{
  "model": "image classifier",
  "dataset": "coloured fractals of 300 iterated function systems on busy backdrops",
  "crop_scale_min": 0.8,
  "translate": 0.12,
  "num_classes": 12,
  "norm": "layernorm",
  "moe": "soft",
  "num_experts": 4,
  "slots_per_expert": 2,
  "positions": "learned",
  "residual_init": "none",
  "final_lr_fraction": 0.1
}
Rows from block 2 of a small image classifier, named by matrix and row number. Rows with one number belong to one neuron. Each number is 50 + 10 x the weight over its row's rms, rounded and kept within 0 to 99. All counts start at 0.
After each neuron's rows are labels from the 100 images, of 14848, where the neuron reaches its highest value: "top examples" is what is common among them; "peak on" is the class under the peak. Only what is clearly more common there than usual is listed. The data: coloured fractals of 300 iterated function systems on busy backdrops.
# fc1: MLP up (model.blocks.2.mlp.fc1.weight, 1536x384), inputs 0-42
# fc2: MLP down (model.blocks.2.mlp.fc2.weight, 384x1536, transposed), outputs 0-42

fc1.216:50 55 49 65 53 42 53 39 49 51 42 60 33 52 54 53 65 41 52 65 52 37 55 49 45 46 60 57 37 53 62 58 39 42 49 56 59 28 53 49 46 67 33
fc2.216:60 49 47 55 44 43 63 56 46 37 39 67 59 54 37 64 41 40 51 53 54 67 63 62 44 69 51 62 38 48 50 47 56 48 50 39 65 64 46 43 53 46 43
top examples: brown
peak on: fractal

fc1.749:74 56 45 54 51 41 70 56 47 52 48 47 69 42 34 64 64 55 53 60 44 48 44 49 39 41 41 44 51 53 74 47 40 51 51 60 54 32 45 57 52 61 35
fc2.749:38 54 54 57 43 42 28 44 40 45 54 47 44 41 52 46 44 48 55 47 59 35 84 58 53 60 66 61 43 53 50 40 52 47 47 37 46 58 50 48 60 55 48
top examples: green
peak on: fractal

fc1.275:51 55 55 54 80 65 58 38 43 47 56 39 47 53 51 30 43 36 53 62 38 67 52 61 36 43 53 45 41 48 49 43 73 55 66 47 43 56 44 41 60 28 53
fc2.275:64 56 41 55 43 52 69 48 47 60 44 42 48 60 38 72 52 73 64 48 51 45 58 58 58 38 58 47 61 53 54 71 65 54 51 54 56 23 42 68 39 39 58
top examples: purple; dense
peak on: fractal

fc1.228:36 37 44 47 56 38 41 61 47 44 46 69 47 49 44 49 36 59 54 56 55 55 48 45 45 50 33 47 41 62 49 57 64 52 53 53 50 34 48 46 43 35 65
fc2.228:49 59 46 42 47 42 61 40 45 68 51 51 57 41 32 60 44 55 68 43 57 57 48 49 60 40 49 49 61 60 40 62 47 47 45 41 65 55 38 46 40 45 59
top examples: white
peak on: fractal

fc1.533:56 39 55 44 54 45 58 52 51 46 48 32 69 36 42 65 40 34 60 47 61 54 58 56 45 72 54 40 55 54 68 35 44 35 39 49 53 45 63 47 35 31 56
fc2.533:54 51 45 61 40 43 43 41 68 47 60 39 65 65 34 35 58 52 38 55 49 56 56 43 64 46 45 54 56 45 46 62 42 63 47 49 62 42 48 48 45 56 46
top examples: brown
peak on: fractal

fc1.710:32 35 64 54 51 54 55 70 53 64 39 64 46 44 52 53 41 70 57 47 58 47 56 44 45 48 42 46 46 55 43 60 60 49 57 49 49 40 62 48 45 43 46
fc2.710:43 64 54 31 45 44 68 44 54 66 52 41 70 34 38 54 43 48 59 41 54 53 58 50 66 48 42 50 59 45 53 61 48 57 48 41 50 47 49 38 58 39 59
top examples: white; dense
peak on: fractal

fc1.323:39 44 76 48 64 40 68 48 52 61 46 41 47 59 54 47 59 45 52 50 30 42 54 57 43 55 55 66 48 57 44 37 71 28 42 59 44 49 54 45 47 54 44
fc2.323:57 47 40 63 52 49 57 45 44 38 37 50 30 56 38 61 40 24 66 54 58 42 52 52 52 57 47 48 32 58 44 49 64 46 46 42 48 56 45 52 38 55 51
top examples: grey
peak on: fractal

fc1.18:50 36 58 54 54 27 46 45 48 69 43 52 37 44 54 56 52 46 55 69 46 52 67 45 46 60 53 48 34 57 60 43 57 37 19 46 42 45 70 47 44 54 56
fc2.18:48 56 36 65 57 41 51 63 37 37 40 56 35 45 55 68 44 32 52 59 40 39 61 60 39 54 61 49 30 60 50 40 52 48 45 43 50 56 47 61 42 52 59
top examples: grey
peak on: fractal

fc1.342:47 61 33 39 46 44 51 56 32 40 47 42 46 36 33 48 54 47 55 44 51 49 66 45 62 46 57 44 60 42 42 53 33 50 46 47 48 55 66 60 47 73 55
fc2.342:47 53 56 62 52 39 51 60 43 48 35 49 70 42 31 59 52 41 53 48 45 47 71 55 47 54 48 63 43 66 49 34 27 47 37 28 54 57 36 52 42 43 38
top examples: grey; green
peak on: fractal

fc1.608:60 58 42 50 55 48 64 53 62 42 44 36 49 57 60 62 48 33 60 63 39 55 54 56 31 55 53 54 64 59 55 36 57 44 65 59 60 47 36 57 57 47 42
fc2.608:63 42 36 63 47 47 45 57 27 53 60 62 39 64 32 45 55 70 42 48 45 41 38 43 73 50 74 47 50 32 53 58 51 43 27 56 61 31 49 46 38 49 60
top examples: purple
peak on: fractal

fc1.177:36 41 60 47 66 52 44 45 62 55 44 53 34 62 49 54 34 52 60 37 49 60 45 70 37 54 36 58 40 48 67 61 62 50 60 46 31 44 44 57 50 45 57
fc2.177:57 66 32 51 44 39 46 39 40 71 34 59 53 40 42 47 59 51 68 40 65 64 56 59 52 39 48 45 52 47 42 51 53 62 46 48 62 62 52 52 45 53 57
top examples: white
peak on: fractal

fc1.140:51 36 49 48 45 52 50 62 62 65 46 63 47 46 50 64 36 40 56 53 45 50 43 62 43 49 52 49 52 61 53 69 59 42 66 42 43 28 48 55 48 55 54
fc2.140:37 68 53 45 43 32 60 41 37 67 38 39 51 46 36 41 46 54 54 37 59 55 60 51 51 34 56 48 61 44 34 54 37 60 40 45 55 55 48 37 46 49 44
top examples: white; dense
peak on: fractal

fc1.435:43 45 47 52 60 48 56 62 42 44 46 56 57 45 43 50 68 40 51 54 41 57 60 49 39 39 32 42 49 59 74 47 48 37 45 49 50 47 73 47 40 72 41
fc2.435:50 50 35 53 58 49 49 41 34 55 35 55 34 58 48 72 39 37 56 40 63 54 64 56 48 60 42 48 47 45 41 49 49 49 59 40 66 46 36 48 53 49 58
top examples: grey
peak on: fractal

fc1.536:39 35 73 33 56 53 61 59 44 50 52 51 64 50 57 39 61 65 72 38 34 45 72 71 43 50 43 46 49 48 62 44 59 46 52 49 44 62 50 48 43 59 49
fc2.536:49 50 41 50 42 57 40 53 31 50 29 46 39 52 58 74 47 34 50 56 58 50 60 44 53 40 37 46 51 47 42 42 57 46 58 55 67 41 50 65 55 61 47
top examples: purple; blue
peak on: fractal

fc1.425:40 50 56 59 46 40 41 54 62 52 44 59 55 49 60 54 71 48 64 59 45 49 54 54 45 56 60 43 26 64 62 50 58 40 48 48 56 32 53 29 48 68 60
fc2.425:51 57 34 50 59 49 59 61 35 51 37 53 33 60 36 70 41 42 38 48 54 31 70 71 42 53 59 40 45 57 54 42 51 25 57 44 59 57 48 60 46 41 44
top examples: grey
peak on: fractal

fc1.56:46 38 63 57 55 39 60 59 62 63 37 59 52 53 47 54 46 57 56 45 54 63 53 66 57 51 52 57 53 42 39 70 52 44 60 59 55 43 47 46 41 62 50
fc2.56:59 49 42 43 53 51 59 44 66 63 47 58 55 57 49 44 55 46 50 40 53 50 66 64 57 55 53 49 54 48 60 66 60 40 45 43 59 26 39 64 63 43 49
top examples: white; brown
peak on: fractal

fc1.62:50 69 38 53 42 51 55 44 44 38 62 42 45 31 34 30 40 46 31 45 55 56 55 34 49 46 59 42 63 69 54 40 49 57 48 48 53 56 55 69 43 63 64
fc2.62:46 68 49 57 41 49 38 44 42 57 61 46 50 46 23 50 42 53 58 55 52 59 51 49 42 60 56 61 26 59 46 42 36 58 57 38 40 52 30 46 50 42 43
top examples: green
peak on: fractal

fc1.648:48 55 53 58 51 63 50 52 30 47 58 59 44 44 55 48 46 56 41 45 33 14 50 41 40 41 65 33 40 58 54 57 44 35 53 37 46 38 47 55 58 55 39
fc2.648:44 55 55 42 57 23 46 43 50 52 27 34 42 42 38 58 46 35 45 68 44 48 51 52 51 51 57 55 45 52 42 52 57 63 60 40 58 76 52 47 58 57 45
top examples: teal
peak on: fractal

fc1.263:36 49 50 41 64 36 64 49 53 52 44 43 61 59 63 57 45 62 43 39 47 55 59 45 60 54 46 45 59 49 62 67 55 59 58 55 53 50 45 54 54 52 56
fc2.263:76 51 47 60 56 59 64 53 57 47 59 51 39 52 45 57 54 68 58 52 54 48 66 66 59 38 50 53 56 50 58 55 65 51 54 73 44 25 57 43 44 37 51
top examples: white
peak on: fractal

fc1.47:56 74 38 63 67 55 59 48 59 47 54 44 44 41 50 67 44 45 63 50 50 33 43 50 44 57 62 46 57 59 70 52 44 30 43 42 51 44 51 52 57 53 46
fc2.47:52 49 49 46 41 46 62 72 46 54 34 43 35 49 38 46 57 44 45 51 59 34 53 46 54 44 61 55 52 47 49 63 62 51 56 55 47 61 50 66 53 57 41
top examples: green
peak on: fractal

fc1.315:44 55 40 57 65 35 60 56 70 63 51 50 47 44 51 49 53 68 60 37 62 53 50 62 40 38 57 32 44 44 58 39 58 49 67 55 54 49 41 42 54 76 45
fc2.315:52 48 47 55 46 74 53 49 48 44 48 60 46 43 15 54 51 66 45 45 43 54 45 51 36 66 33 45 34 44 50 44 55 48 38 54 55 54 49 60 62 49 42
top examples: brown
peak on: fractal

fc1.285:54 55 41 50 52 71 37 28 64 61 41 55 48 40 42 44 43 62 27 43 38 42 56 51 34 57 53 39 75 41 35 51 62 50 45 49 48 39 64 55 56 54 48
fc2.285:66 47 46 76 50 37 58 51 62 45 57 60 71 26 55 36 57 39 41 48 63 51 41 35 49 48 48 51 40 40 27 77 47 49 46 40 70 56 54 41 55 70 59
top examples: teal
peak on: fractal

fc1.632:49 45 47 59 57 49 57 43 41 59 55 50 58 40 45 35 54 47 48 63 30 49 57 48 58 54 44 42 43 38 55 38 64 50 43 59 39 42 55 47 42 67 48
fc2.632:57 46 39 52 42 46 47 43 30 38 49 63 43 34 56 64 26 34 52 56 54 43 58 48 51 54 57 47 30 55 43 49 48 50 40 31 55 53 39 33 60 50 48
top examples: grey
peak on: fractal

fc1.588:59 58 48 52 74 40 71 65 61 64 46 53 59 41 42 40 41 51 62 53 58 55 45 68 38 45 63 51 59 45 46 44 38 56 53 58 64 51 35 64 40 57 40
fc2.588:40 55 50 42 43 41 39 64 59 49 63 51 44 47 46 42 56 60 43 47 53 65 57 45 53 68 34 61 48 57 59 58 56 55 60 56 50 49 42 50 55 57 47
top examples: green
peak on: fractal

fc1.104:41 43 61 57 45 24 59 51 46 63 51 47 57 56 52 56 59 49 44 64 50 47 68 52 40 44 55 44 34 59 65 36 60 41 35 38 43 54 65 33 49 61 58
fc2.104:40 60 42 58 60 50 48 42 40 45 30 61 31 51 69 73 36 26 47 49 45 51 63 49 57 49 42 55 56 59 43 38 50 51 48 50 46 42 45 61 40 53 58
top examples: grey
peak on: fractal